Weights of a small CTC audio transcriber.
Model: 1.83M parameters, arch wavenet, norm batchnorm, depths [10], widths [128].
Training: soap at rate 0.0034, 22800 steps, batches of 256.
Data: trained on strings of digits, spoken by a formant synthesiser in many voices, 39062 training examples, 149.4 epochs.
Rows from block 3 of a small CTC audio transcriber, named by matrix and row number. Rows with one number belong to one channel. Each number is 200 + 30 x the weight over its row's rms, rounded and kept within 0 to 999. All counts start at 0.
After each channel's rows are labels from the 100 clips, of 14848, where the channel reaches its largest size: "strongest on" is what is common among them. Only what is clearly more common there than usual is listed. The data: strings of digits, spoken by a formant synthesiser in many voices.
# filt: filter width-5 conv, dilation 8 (model.blocks.3.filt.weight, 128x128x5, each kernel summed), inputs 0-127
# gate: gate width-5 conv, dilation 8 (model.blocks.3.gate.weight, 128x128x5, each kernel summed), inputs 0-127
# out: residual pointwise conv (model.blocks.3.out.weight, 128x128x1, transposed), outputs 0-127

filt.40,228,191,257,207,201,212,170,213,183,145,198,212,183,231,218,259,177,211,192,210,189,205,191,227,234,209,173,194,215,215,185,194,254,235,177,193,174,225,208,159,155,146,204,177,205,207,224,212,180,208,198,216,218,217,283,201,177,172,221,199,193,213,216,228,137,193,177,214,163,144,241,185,290,212,150,169,220,229,196,211,183,227,213,242,158,215,239,221,237,176,188,175,232,215,196,186,127,274,175,231,252,182,177,177,204,190,160,136,216,179,254,226,172,200,240,200,224,194,145,238,193,214,180,172,205,187,182,196
gate.40,193,165,197,174,180,200,214,241,208,220,222,188,216,242,215,165,233,187,237,225,223,148,170,189,192,287,209,218,173,153,192,210,189,136,192,227,192,238,204,184,204,236,252,218,138,176,206,266,216,188,207,220,233,228,181,209,216,194,220,232,216,183,244,155,175,211,198,209,200,193,232,158,244,158,181,243,177,142,223,174,197,250,183,142,248,196,204,229,217,202,191,245,217,134,199,155,235,225,240,244,241,176,205,219,162,227,179,192,214,202,246,214,154,177,220,214,200,248,149,164,193,219,235,211,191,215,186,185
out.40,204,191,162,204,196,208,211,168,237,168,177,182,182,202,147,260,192,241,211,183,229,222,224,217,214,245,191,176,195,206,232,163,189,242,189,228,161,207,170,184,165,209,208,254,211,203,168,182,199,225,164,186,145,195,185,169,205,164,208,200,214,146,188,167,281,188,173,244,210,222,215,171,255,202,216,220,171,218,170,221,204,215,199,187,201,194,215,154,202,214,229,236,153,272,129,175,246,206,213,195,216,144,183,218,178,267,159,139,183,170,165,212,214,235,193,166,219,223,185,241,149,171,181,226,178,257,219,174
strongest on: "three"

filt.28,193,205,186,185,233,247,142,188,236,176,234,151,178,207,190,233,188,200,221,220,177,226,217,207,181,189,245,106,192,184,207,261,210,251,201,186,172,207,204,170,157,191,244,197,126,189,229,182,181,182,196,193,237,216,189,226,173,216,211,252,251,196,173,230,161,224,178,169,181,267,174,223,200,177,257,187,216,189,137,158,244,171,232,238,229,188,240,200,192,224,244,151,142,184,229,196,194,240,188,197,177,197,218,228,194,199,196,217,166,164,214,200,211,189,222,128,227,186,217,236,205,194,232,200,186,245,166,206
gate.28,202,222,190,222,169,147,237,145,191,187,214,242,196,180,182,236,216,193,199,224,188,233,157,169,234,185,194,168,214,219,194,209,136,169,198,193,192,174,168,230,195,252,200,209,188,203,154,207,237,155,203,166,184,197,229,207,187,206,212,224,238,167,176,196,149,177,223,193,235,163,253,234,243,160,169,155,189,194,188,221,213,201,239,209,226,175,175,144,219,209,211,217,263,246,228,172,309,259,206,241,174,192,208,244,207,256,163,232,218,188,188,246,208,162,198,264,201,186,193,185,182,199,224,176,216,166,213,229
out.28,178,174,203,210,152,220,149,225,194,227,194,198,187,237,140,185,221,186,200,195,230,180,190,173,187,168,191,242,152,220,208,206,196,217,199,191,220,179,244,252,236,197,228,209,167,209,222,144,190,168,198,134,194,230,212,186,218,221,203,198,182,246,201,194,267,176,176,219,191,228,260,252,199,155,183,151,182,161,189,193,183,190,237,160,239,226,209,182,228,181,141,161,183,177,246,217,259,158,187,240,199,181,221,228,207,140,215,184,200,214,202,216,120,251,133,221,177,226,236,191,209,202,214,186,220,223,188,263
strongest on: "six"; last digit: six

filt.16,181,227,218,171,210,209,191,244,233,201,209,183,212,145,223,179,222,193,231,220,203,174,174,223,206,235,221,161,233,214,186,204,187,219,229,112,188,231,224,203,201,170,201,208,173,119,215,201,230,168,193,154,179,159,193,194,246,187,203,237,245,226,184,214,238,199,205,224,171,202,211,219,166,241,187,205,172,207,208,171,229,179,217,178,132,153,239,197,148,207,166,208,261,236,159,210,185,213,233,151,207,208,214,200,220,254,167,182,189,203,177,205,166,130,238,268,195,198,211,157,209,223,183,237,217,229,279,163
gate.16,268,213,223,176,247,222,165,225,147,209,157,201,209,166,163,247,208,154,208,160,192,198,197,171,190,203,184,262,253,156,193,254,211,168,183,223,197,217,198,220,204,179,201,205,192,190,154,204,212,188,203,252,246,205,193,166,174,168,224,248,186,213,199,177,153,225,213,201,201,232,222,204,230,173,223,193,200,174,183,177,204,257,131,252,185,200,212,215,242,161,209,153,190,219,181,220,196,231,178,247,209,210,204,213,180,267,184,181,225,181,153,271,180,215,222,216,161,170,240,206,252,211,217,214,272,189,144,219
out.16,228,249,148,219,186,229,208,165,215,178,208,124,179,210,178,230,135,232,217,219,219,218,220,228,181,171,179,200,182,173,224,168,201,138,156,150,209,195,151,204,247,216,195,163,212,202,193,203,212,187,170,206,202,239,121,175,159,255,189,201,165,149,231,175,195,220,216,228,202,179,175,165,152,194,185,206,220,257,207,235,206,238,191,179,154,167,183,194,245,143,185,187,192,162,197,211,200,231,245,203,176,155,202,222,206,211,232,218,215,224,156,184,199,230,154,245,178,157,179,152,228,249,232,180,226,217,220,219
strongest on: last digit: six

filt.82,249,219,191,217,179,150,249,192,194,233,288,252,217,209,176,225,155,191,190,205,180,188,232,201,225,238,181,232,190,182,234,176,251,250,165,218,186,176,230,240,174,184,174,207,202,137,181,216,206,224,193,246,229,167,201,157,200,201,221,216,231,198,184,200,213,161,197,198,195,217,224,225,208,189,202,197,205,222,253,218,207,152,171,207,177,240,209,163,210,166,192,178,157,242,181,167,217,202,264,218,206,129,192,183,235,204,156,158,183,233,233,174,257,229,190,162,229,185,223,184,179,263,206,171,139,250,166,190
gate.82,227,219,159,181,236,201,185,187,203,215,182,156,228,279,104,150,211,195,193,231,230,180,196,169,179,174,187,252,156,208,216,190,200,219,235,198,228,200,229,208,209,203,230,221,158,188,162,168,214,199,230,167,232,216,218,163,223,179,221,250,266,242,181,211,212,225,218,215,214,188,256,129,193,166,143,193,181,218,179,186,200,219,151,205,180,223,186,184,274,165,215,195,253,258,205,188,179,214,224,197,200,208,166,215,218,223,173,220,270,193,189,203,184,168,183,228,189,220,218,192,215,183,195,187,154,205,160,264
out.82,176,223,202,188,168,238,164,232,226,145,186,208,212,181,182,235,195,188,160,206,271,150,184,159,175,205,246,186,205,195,183,178,159,218,220,216,180,169,196,195,174,209,231,208,227,178,225,220,198,167,217,162,198,197,163,224,207,212,159,168,171,181,157,128,242,265,164,159,198,257,192,178,189,181,194,217,181,232,186,253,242,234,192,229,288,223,218,248,177,227,228,199,184,133,234,210,213,213,220,217,255,165,193,209,176,251,237,186,175,156,210,218,200,232,204,257,232,193,166,171,196,232,238,210,211,185,187,205
strongest on: "three"; number of digits: 5

filt.71,142,186,178,180,184,218,194,236,208,244,197,198,208,149,220,220,242,218,200,224,189,249,203,229,166,166,242,205,162,167,183,273,198,150,216,164,208,178,259,170,219,213,226,198,252,217,226,182,191,224,233,206,188,192,185,190,119,206,223,167,208,166,234,197,226,239,210,212,169,226,211,240,230,155,202,192,236,196,228,234,186,205,182,187,185,201,227,205,257,242,186,185,224,206,134,176,199,224,217,196,206,242,165,210,145,151,144,158,219,200,167,203,252,249,208,143,231,204,219,164,219,261,193,222,197,230,189,180
gate.71,143,217,173,227,169,212,196,207,256,192,196,180,216,253,189,225,156,236,155,170,159,182,155,199,217,222,210,191,215,175,205,252,209,199,209,208,256,201,168,168,265,215,210,199,172,203,177,203,192,234,248,143,216,172,168,225,260,186,189,207,133,166,202,241,207,166,179,212,194,257,245,173,199,229,195,186,173,177,254,146,221,164,209,198,233,176,203,181,237,184,178,209,143,192,180,168,221,228,214,182,193,209,197,262,215,189,205,182,166,223,179,230,219,199,262,222,243,172,230,205,173,171,228,185,132,160,234,215
out.71,210,220,219,209,195,129,136,189,155,228,187,210,184,167,247,186,277,237,220,209,159,237,228,211,222,235,207,229,157,200,167,219,204,210,204,184,199,180,168,180,181,178,173,242,235,177,157,189,212,180,229,231,184,165,255,188,260,253,225,229,213,153,248,238,199,188,224,138,135,153,197,204,194,199,203,148,256,168,207,188,230,199,220,215,210,192,207,241,184,213,210,187,204,225,227,211,139,192,171,177,148,216,178,188,199,184,236,131,210,176,203,191,160,192,209,238,165,159,164,204,221,214,188,197,178,226,205,231
strongest on: "seven"; last digit: seven

filt.48,186,164,195,168,188,172,221,227,187,254,192,170,195,211,205,163,208,228,210,211,196,202,210,229,213,189,235,160,218,213,211,196,229,156,189,186,209,213,146,251,118,232,169,199,187,178,168,199,203,154,203,219,189,182,208,223,185,179,146,185,155,214,258,217,256,221,257,185,176,155,218,171,203,218,207,162,168,256,138,189,209,155,144,203,243,199,179,163,236,201,263,162,213,206,184,195,175,184,231,247,161,186,216,196,141,180,189,220,225,180,199,201,197,200,253,141,222,189,224,170,213,201,252,206,218,175,275,181
gate.48,174,265,223,152,192,196,269,251,157,232,186,238,199,213,181,167,211,221,153,247,206,179,224,218,167,209,185,204,167,209,229,185,238,243,196,251,201,197,221,231,174,186,194,202,174,200,216,206,211,191,239,275,208,202,169,148,220,228,176,198,212,238,264,210,227,195,246,186,177,204,209,220,205,197,170,189,179,153,219,189,189,197,207,161,170,132,237,153,211,183,186,171,224,233,183,215,227,215,235,257,235,203,205,179,246,210,163,206,164,194,193,205,189,155,265,236,215,202,165,222,216,205,155,250,163,189,148,251
out.48,190,152,214,238,193,223,193,192,206,200,145,201,215,202,237,204,174,228,138,204,254,158,216,177,191,211,208,199,223,151,166,172,163,177,224,207,192,198,176,178,184,203,217,210,202,198,287,219,222,227,210,157,160,237,188,175,236,222,163,195,167,251,178,201,238,197,249,158,178,198,194,129,230,170,166,226,162,231,201,178,189,195,208,188,249,271,202,228,237,205,268,178,187,227,241,157,212,217,197,211,246,217,223,179,189,244,247,188,226,161,184,232,169,189,191,197,216,210,140,206,178,176,236,234,221,261,183,170
strongest on: "three"; "eight"

filt.79,213,170,189,242,224,248,198,201,237,240,188,192,226,189,220,198,225,250,133,200,198,156,199,228,200,197,205,150,239,228,250,195,239,147,201,229,235,185,230,225,215,222,154,181,198,223,219,173,174,261,225,191,185,240,225,191,166,175,182,205,217,231,157,170,218,204,223,134,238,199,239,222,237,199,214,182,191,211,154,118,191,202,222,242,151,200,242,268,203,170,195,177,149,209,209,196,215,260,178,166,247,223,252,211,212,197,191,230,235,204,173,145,159,169,182,186,209,209,159,193,178,208,208,221,227,187,197,164
gate.79,172,260,198,228,217,181,170,199,214,195,229,159,206,177,195,198,220,172,244,150,177,184,142,173,201,211,203,272,195,219,192,244,179,150,120,192,178,159,199,269,176,185,270,218,228,216,202,214,227,154,233,165,163,195,216,172,212,190,242,230,185,133,202,131,199,191,178,185,209,226,203,211,218,169,241,203,186,241,208,191,158,184,176,204,199,133,210,179,226,204,219,221,249,166,240,169,174,198,193,239,225,165,208,246,207,234,195,242,163,172,232,207,230,198,213,205,198,255,190,185,194,223,220,162,202,169,167,212
out.79,222,199,233,168,172,216,180,181,161,175,185,235,168,224,202,230,200,172,232,206,191,224,243,144,238,199,203,136,247,186,156,174,255,246,168,197,204,177,176,199,219,250,181,207,168,207,184,157,188,180,164,195,213,178,203,204,232,153,154,252,170,174,223,230,160,138,157,250,152,235,265,217,188,229,190,255,207,240,198,197,219,184,172,216,199,226,206,192,259,163,147,217,191,207,235,157,181,230,191,254,199,186,172,177,189,208,198,219,201,207,212,174,230,185,168,200,226,166,159,151,171,232,188,223,204,200,139,177
strongest on: "six"; last digit: six

filt.17,238,220,185,207,209,163,184,166,211,138,216,246,194,233,183,185,187,216,218,201,176,187,169,232,128,173,219,222,190,255,202,210,217,200,200,230,141,203,227,205,178,220,150,166,131,263,177,169,154,216,196,159,207,159,211,231,198,151,185,247,210,189,193,239,186,198,230,220,188,201,250,235,186,164,232,180,242,140,200,219,188,143,179,164,188,201,181,191,231,141,198,225,195,211,178,151,227,185,198,240,211,180,202,202,218,205,240,220,226,193,157,172,209,203,202,248,246,195,140,224,187,262,217,150,157,170,214,184
gate.17,144,171,141,148,204,182,208,178,174,204,226,208,186,221,156,241,133,237,230,240,174,161,168,178,178,182,178,210,155,207,230,221,206,176,210,228,168,203,192,190,206,232,161,222,164,180,150,220,151,236,169,202,179,239,155,211,239,236,213,198,213,199,235,136,192,194,213,202,226,201,176,193,233,197,209,186,170,177,228,180,195,194,207,197,205,175,175,167,207,201,146,139,195,241,199,167,218,255,168,175,190,223,179,161,253,259,235,224,191,271,240,163,233,200,249,201,151,182,225,196,209,216,206,244,208,211,253,218
out.17,193,212,209,173,190,212,202,239,198,241,204,183,226,199,191,141,194,213,230,256,229,165,187,195,206,194,221,181,216,218,245,167,166,236,164,256,234,210,233,216,236,233,144,210,179,234,157,248,159,130,189,212,254,215,243,187,170,204,200,219,233,166,202,170,217,210,215,187,192,234,172,232,206,242,206,189,159,231,208,158,144,183,202,160,248,217,229,193,166,201,183,150,201,201,190,175,167,192,153,196,199,217,209,223,137,179,205,231,155,204,158,252,174,227,164,207,124,204,236,136,173,153,180,186,194,225,217,196
strongest on: "six"; last digit: six